Weights of a small segmentation model: batches of 384, trained on small renderings of single solids in any pose.
Rows from block 5, named by matrix and row number. Rows with one number belong to one channel. Each number is 128 + 32 x the weight over its row's rms, rounded and kept within 0 to 255. All counts start at 0. Numbers have three digits each. After the name is the row's rms in percent of the matrix's.
# convs0: expand pointwise conv (model.blocks.5.convs.0.weight, 512x128x1x1), inputs 64-127
# convs2: project pointwise conv (model.blocks.5.convs.2.weight, 128x512x1x1, transposed), outputs 64-127
convs0.51 095:134156098109185145128092150129141089118143124132144130155143076086142132113158098142077066198122136127194115131124094110088080159088139097124081106182075102159180088108132125140186064140137204
convs0.52 110:132114156127166107114114067120166057136128136157137124094175166102207083176132072153116129144163138134089058149101121171112139064127140128139120076138079148117112085116133124117162120131168095
convs0.53 098:114145166079156167108134142087122092113109093123133116165110165120118118078131037159128156123125109071145142067111124130080081137095107189194142115106103117118090147139140136109132192143137120
convs0.54 085:140190129165125136131147190066130133110160144153126125155143144080091138090131090089133134127119137174139108165137125084164186164121080170075144123199121137149140165112177123092146148115083124
convs0.55 103:104082168091043152143099140107091090147127126110149123135171186098126120163123117132129113126123149097101131130130141164101103121121137112069099079125110084174125152119131113149130061114131092
convs0.56 096:142122134048142104150103130076066159161127140169112197093110156117130194103070119137136119074147108087152164164152081101128135142076157094108101142088160139182158114107143145182138132128084122
convs0.57 106:059093167129119136136105101092164157112114135151092090127096167105089159140102136168074126148158120114175120163139146201160121201112078222149115137122139071126119141123133151139162092157110162
convs0.58 105:118089122099144166137151079103122148104088165121053138142068107106088138163127075119145149112073083052170124139137121097101128149157135123147087153135167099166098083142151131086112131178107108
convs0.59 099:150174128129171123099085061096098151083174158148120145098130174227121134137139118134140161110172129114133135139165088160145121154104068117136124203139091132136170164174182127165082149104115181
convs0.60 114:121093135099069087119117079103126126121157093146079150109173097114114138062119145086137167155155145096170177149167157156125205123149173065105135108165106127116187122188163094098137111168216141
convs0.61 094:153181110107124195089086184150126147193159158152116163125148145061057167158131186082093115142133122116157089083129159106132119130163125140132135126128136108111086087063116151165173091138106115
convs0.62 103:135094157089152142108119089121113118215190127145121107154143196139134150050119107109194154128117164191126141107109159081128093144152099160112102098080073147147203114179119120110053148153120125
convs0.63 111:129123112111084081133149124086119111122177129170095148146137153128171127085181158148110094168095153139120108111141137108126106170075169150177117105144202067199132095189126105140135069111115128
convs0.64 098:166129109097125150162111111106131118202127171168122135111083071124079173111064101181058081170189109136138107122162162107107066145132097159115158124144146131188099137143064124151150121118184100
convs0.65 105:108076093124171106210139145107100148093116121117058150157099131153138158108135099113136043090137112163153134112162075111172106104129093156125179151125154165095071122151069123164154123118173139
convs0.66 095:118128086164105112215156141128137105139106119155097127119131119165167114128092136144073218148133150144081123149113145120127158121150113138193076152150114104143070130134110142163105170185142133
convs0.67 098:138148089174126115129141086190183142091139043131133131171119124135116145097161150154126136162098177124071037097122109152161102100135168127167192097082155110144128120154086089119087168114090151
convs0.68 123:124128105102141124119107174089150120143170112180130154101170100106134148132140154136112169097117161214138158134087153159153103123144133077089182119096097155123146071139111152103045119122136148
convs0.69 101:123172161188110143126126150094120154158099184121162137160142149067119146107099146107088091153177085145076087129106112117077145071104103153122117115084109114173104154093144147082127160093140111
convs0.70 084:155141102144086082147112171123121123172135118178152107122130110081102127134097195194123170103100177157174180071156159121136187145168095122036097136120049150115157100101094086206154160119118120
convs0.71 089:100173126159120084180175107121100155125145142116139071147140134125111065144154087189109197115144115126146143103131112125172135133076110117150102116110103191091133082139102118082198134158140187
convs0.72 105:128159125134128125127103116140164122125104115117132133109198099130158071101134167138169125145088114176131067149172082102153094152179125124128126116111118060093166141112073096074093130212160131
convs0.73 096:051116176149117140138136133105129181159084082123148099085165106128119115104145145087134096124122102153127177125131123131142081094124115138094090077167095050147186183116134148151074146155132090
convs0.74 113:110171113138093145176111159167059172135105117165135096144102153072167082100206106119152132120139152171145151145103123072120118114118135124140063161164062122185140166097126156137121105116117122
convs0.75 111:134086083092124139131109127155112117102067084124085137111156157092100136125179077159136161155121168077091159137197121132078190122128135131180151129085131136147177177146135143172113102112141097
convs0.76 098:095100119220125120072133107085154118139135046197111120154132121114147150094123117175131130099138144126132128122106187114132119110163151143084161101027133127146166131153129088138130159076145138
convs0.77 099:090116118107124176161124162090181157084100150159055142135138118130076118168059124189159142072128128138145145137138108151076119128147148176134121132104102129132155178163125083116093102158091169
convs0.78 103:154132119129116103130105050113106149140136125064109121143106163119132166111155156121107123120155111068167090141110131150116113149147075112057114107211087137161138127150202120146124093146109150
convs0.79 091:143101173100115173095061146130105127154112132141075178078112150145098127154088122189093119146099107129065125124065162122131092151135080152110134074104193130084136066173148142150068098140164145
convs0.80 107:147151148098132180142134147195174139177169114145137154108141198084132140136074138178154144158117158157129156196147134073135150141109137149131116152118093131182152109109185131123145128170097132
convs0.81 108:155118126147131114102104138091150133075102139096105182101190132143129108110143118143116139093092105120059040121085103149146143118139163087092204182154145091120175166126068124152176161175124097
convs0.82 107:128084060183096147170187121069159076159091153162124105176161104156112171099116167116131131122137155161104102084096142104155105139139139134145110148130120099121148158174073144156110079209071088
convs0.83 108:105135138140169112059131116147136157133077142077106110125096137118110130125136092082114116170083078131083027107089116125114148118164160145065153171073116097151134101109147133141115102196085095
convs0.84 105:124155125117155085133109177134117146104166085093167047125177173085139099111124167158116157123137103110098139139090138143153124208139088156147100183121123123166052112111066144148150103122101162
convs0.85 101:161154154134124148131152047096107102052143132098057139082065128148167044125087174165132086085134085152129097145151126149137121117194143098140152170104165173152064148146138124113150152122091194
convs0.86 102:096089164157164095126133075122050147124166107138132087142130159116144126084128098131133119065056124093155183160130131070122117112118076129133110097134184161177110104118171139112139090112130110
convs0.87 103:123044130083117148149161106144068135148099149190096082092144079107131164130085136124123123121154149099130156178131158132134138099134114146053149180117117076080057075132157096116171145110117081
convs0.88 099:090127142117125140213162137154150148102135111103097083218164156149161068160099101164115143168125101123150135102143173125182147190122110091126137141103098140109165133127142188126080127107132194
convs0.89 105:102123099097175138085120123107189078145104135116143137146114137126163159156074093160111171132081191111156126126102161176090133124130125170074145179159140079145118105145097172145138133129094063
convs0.90 103:116056075125107150160169141099135162137056147148071156092101110095132151109080155137115086103070150127167085117124161074121120085151104127125118068136076084177162078175193102155155215149134122
convs0.91 096:144144145126125059115134120091096138141132120093097083116123131081170073148088095099151147168123156127042128197090158136162158151155181123101107116121102108129151101126197200167124161177139181
convs0.92 103:090109086104165140080139169117141183099184087116125146149138142101134077095127163081112118085119137125166149148136131144148135198161111123141177144124097114121143169069132133188137072113160116
convs0.93 097:147155077103177086136101133074159153148151117138173065056158134169101153149165114153143127144149094129162094084174118120133117109131174095135074142118109080096144134133125150162162182113191092
convs0.94 111:167121206136154152133143117129135134084108088111043144123083128095161143140115118073152110120079056136122128117049114150110097142088077114114080109147188160126136109097107083115101097128179117
convs0.95 087:183138142145166174133170109131063145156175090092139086114119094188082123119113126083114118149179166153139170095143088131150095122113139129116219135120133100121078091141176136193123155130131112
convs0.96 091:139116165083106109118128100151183146104109132077096138121116197131101092190118151140104125199108219117143164104118141098155154111108124092141112120155161108162167238103154101129102178160154134
convs0.97 109:140085140186105113136148129158121077161132114092121128126137089152145121134117150091138161182218075118127206089095054099184137176099174117110125143127104109132118172134142181110080156156055161
convs2.51 097:112203165162132090144148171070139109115157139132111148144107092145077143106131099136092154168220150147168140145126165148116108114140152141178120073122080198134094191065123117118124137144099088
convs2.52 093:135160180096089150152138080165147147126131138190132166097127150114114155124146112103152126131125172152114125159186121169126161119091165157112116110145127122112112089122148109055109150190130176
convs2.53 097:105162164158115088097145159119138121115132062117128158142150120163141178123082142122120078143169111115127177105192164152113099126051064043123149141092132112179184094131089169138174131165070118
convs2.54 090:116152136180155182131135046112130120149169126149157123141117142169155072126091152138074080122106169196147079152112103087087116150111097116108164153080098089147111052138082115093148120131117162
convs2.55 097:103102176148175105096155122151166104078079162100116069078114081121115108117063125089130184160106101132121117097152166102125158134119172155126162054091090124132075145145091105171144174139134088
convs2.56 097:172127126099137138145092160095198131155085111092099085134062124090107183133144161155184115113118123113132142098084095151079151073124151135114126144164167128153181102149160142111122156089170199
convs2.57 112:125114078128131201183153115091131159195149099081184129100095133106110138145200165098187165089128148076162103099119071105140141142130131150125155120145181160116106089154165143127100120132114106
convs2.58 104:084135141113103120071186204078148096168177091112159112083173143130139075113092163128133122158124125140058144099122151088161130198160129117185146072170121125128120107160134164089102168117122112
convs2.59 097:191151081084136166118091083064155093126161115122128072147164059161138198150047100131092159177113143110137122147131133140100127141099088105118133126122129198125190116111104136106087128161109146
convs2.60 103:122117121126116116178123101144223139133181088111160147105090123169137107149055128110134121175145127114190093083168113110142143128116152086113139173079100146138117128066110182142148179071091184
convs2.61 104:157099089113107065134142106108136150129117122095153075154136156055192145177079137180147102108116131061075123127174126146123141118048186126163097143108139090146102186111089147112100134111127093
convs2.62 095:111125117173120139080158140168142129153127124130169151109116147151128163050086133128187124117137163112128099156092104115069112114118135112152151115115049175149155134060093124185095135085065151
convs2.63 103:137153117182052122095100087170115134072142138093108054102134113149122142140086096116087122157132152168066169136115154096134127076106165134138180107121072141170111088110103150094156100112145168
convs2.64 088:108107132131130110163117104147107135095102152155103127126095119156134111094140103125200125054126105108115179104086071089127187137082129100110136117148144123141097127186140105097160130069158134
convs2.65 100:157157122122137139110144144122137187121172112056123120088166115120096077129194163142188116199169116161112150126164116156094095117114152090138186139058165112135125092081061111129123159155100106
convs2.66 114:141093148130124128125140139169151116100090149143154148132090145135138126117136099170146164140171160121159112207132061084105131130185113180169098122027108168120131155149111111105137144130179146
convs2.67 093:098139119124116086121110149129077127170133128144115141222079082172151133126145171110121123079147123115182038107123109100142176151094150105093169117131223139160121170109125134179143140132101093
convs2.68 097:132134112128160142158159187107124140130164120113084108050111055164093159102168126128118125149158108199135118127096071123168111100105138132151114187231123137161153130085117106125126128132101132
convs2.69 096:127080111156112058107118132156113142114100049163107183158152174116173099126106180138122185136144152178142122116118093121145159179113151202137155099114131072183128095185117123169129133149112107
convs2.70 104:157159093104142135091135171114169108094172156104084129157180145172143083084112150155130169111174117163125128165137133124142117142133082097147211130143085098189153104148168140151093165099101164
convs2.71 100:160109135109114091107088130134124120154183038093131128094170136154138141099180096183145139132148085106110089157157121123073112123100102086128175109201169113104109129112090120098112076118112123
convs2.72 093:160091161141134109133084114103145149134088143191143139120128169159178113181143119084112104125170085098112136144108110120123199143116086132137121106169148076110104116121132098054151130119140083
convs2.73 103:090116112154135183136133132111196111121192103102116148117107156158130162125147151124188104066157077196140089155161127153115135145118137143081167140110159198112105085118155149115133156104148104
convs2.74 114:179191087177105142118169082109106130120197220124112122124125087111120122077152171170175066154082077119119110099096175162106062107119139131096128127145137125130153162110162158146101121138076161
convs2.75 100:089144122159078141104108136152158159104105089097091112110130136134084149118099076123068092132083071168097143159130116157090078073126093156132122150102115151058110154164139146151124199187142137
convs2.76 090:117103093189102148102110155179156123166147144126216183106168121128136146070069113142147115100126117186122148116160129163115084167069133122133138099130153178103148112105164129154189103097095118
convs2.77 105:227168159119115128136126124121110126108111129138169127133125084118165138168152043109148149089105135108125167092121094129089163095153088092103122137090165074130173177062149194165179131128155135
convs2.78 094:162139192152122130107093149088159173114133132086131098100141143150122140141199133132139066079086121124149123131132131196082153104156108094098112177109138088067192163178134132109172107102113133
convs2.79 093:128119085092108124140151145147107097107145112176103079175097165113173152116089103109152143109128113105199107113176100152073083096091120141120123134080145163040115067112127153159151126125167094
convs2.80 098:127102177131144192108138147185167159134065190127172123117074164141090073154137136122067112092164096131102142171155081141125133073137123099177165090054129162169138139152116182098134122090099065
convs2.81 085:124161129210123136162109088126255130200106126175148152136109198105127169170143143116139100099080101160069084099095168180094165134156121118102133116132143078111189136098096101155154097088118131
convs2.82 104:122129131094070131162155089129122183054165108153130159163141188092182151127100090175106131119121079178149081133191122138100099097123149103144117213102164140129068121127138131146152116095130165
convs2.83 095:094191077163104095103101150173117191137148132126137143028067139089094112143076173131069071146125137123146156064075110074157099144127064155121098137135088143134111164158096119177082128092092081
convs2.84 104:114212107191113137152088135176145113113148180114168086140157103067151147165102058134093102183129080110062116080175132131144115067087150114060074093081087124115141107148118108101149149096102154
convs2.85 096:173093169105164131149136139157181193132090165094148092162112140116174069137145094139108137101083165163104133192130118065153127146140111146147173139147180102179137186170182148140158088097128155
convs2.86 107:146132103182154153145107135162155176128149105146023163125095026182137092123091155160133154076120141121101119160157145159074082118125090123132127207178159066161107125124134159178148126131143177
convs2.87 103:112106136092122111190133126072119082082124155133163130102091138082119134107128091047172097101103122128094145130122153132129181134180152102125170147160139106109106129150080121139227112164179123
convs2.88 093:082065167109183148084171098103130134143144080117048193182143151089142207113175139118109123149106083134117120126112113138084132165123152051104161125137125144123117151128135111186132118131119222
convs2.89 117:187139133107103131158140125140130118097123173160151125175143103149151133141127100149144128094165097151062111170216098158108112131135131146114076181099147120119052115073105081215152108124156149
convs2.90 097:118081135096151171169126150114107131114113133101146150119152133122095074126149147157119116105083141069183116139090141171101157160127141133178156094139168111133119183149127134135121126093128177
convs2.91 099:112119171119149068135111139125136120118147111090134100125108076135167087153191132175133087121090120163106163062133094103170163101161105095164131130124120137109147140191118113129149167118177165
convs2.92 101:131132087136139168155146145096070123149104172079027135092122188118121078137113167162144140154138122133163110120136121108138130072157100117183146131131114152178137167158154092179108164161197202
convs2.93 095:207167106157077143180102132119155131151161167177115085107135180127117085079097105147205140063188176151149146155107175136102102082073127106106147085122112119118168125181167112144128177143139160
convs2.94 110:072145099182072100187087103155084127121112135127154070066124156180129156177143152189160111117100184127124124141106161119143140165104170078088150136145043129108091079159120151065167070110130140
convs2.95 100:100123066167099145166127118184105119130156172137173153145134111168180119111118152160142110109115088106181106126138085134164168181085162112171098116131144160143156154145114151154115017161135106
convs2.96 094:146128114100099144066228168086178104191086095101117116082107137123114089104135102113131132144137137114150155166099145163097144118101152124093122104156121111167088107147124067113173129111075152
convs2.97 094:148096130112153171141164149132129153112120151146153121124146159131135160153107109133135143150102154155100080198136140132129134200139145143179123129136130101111140109114143152137092138133213162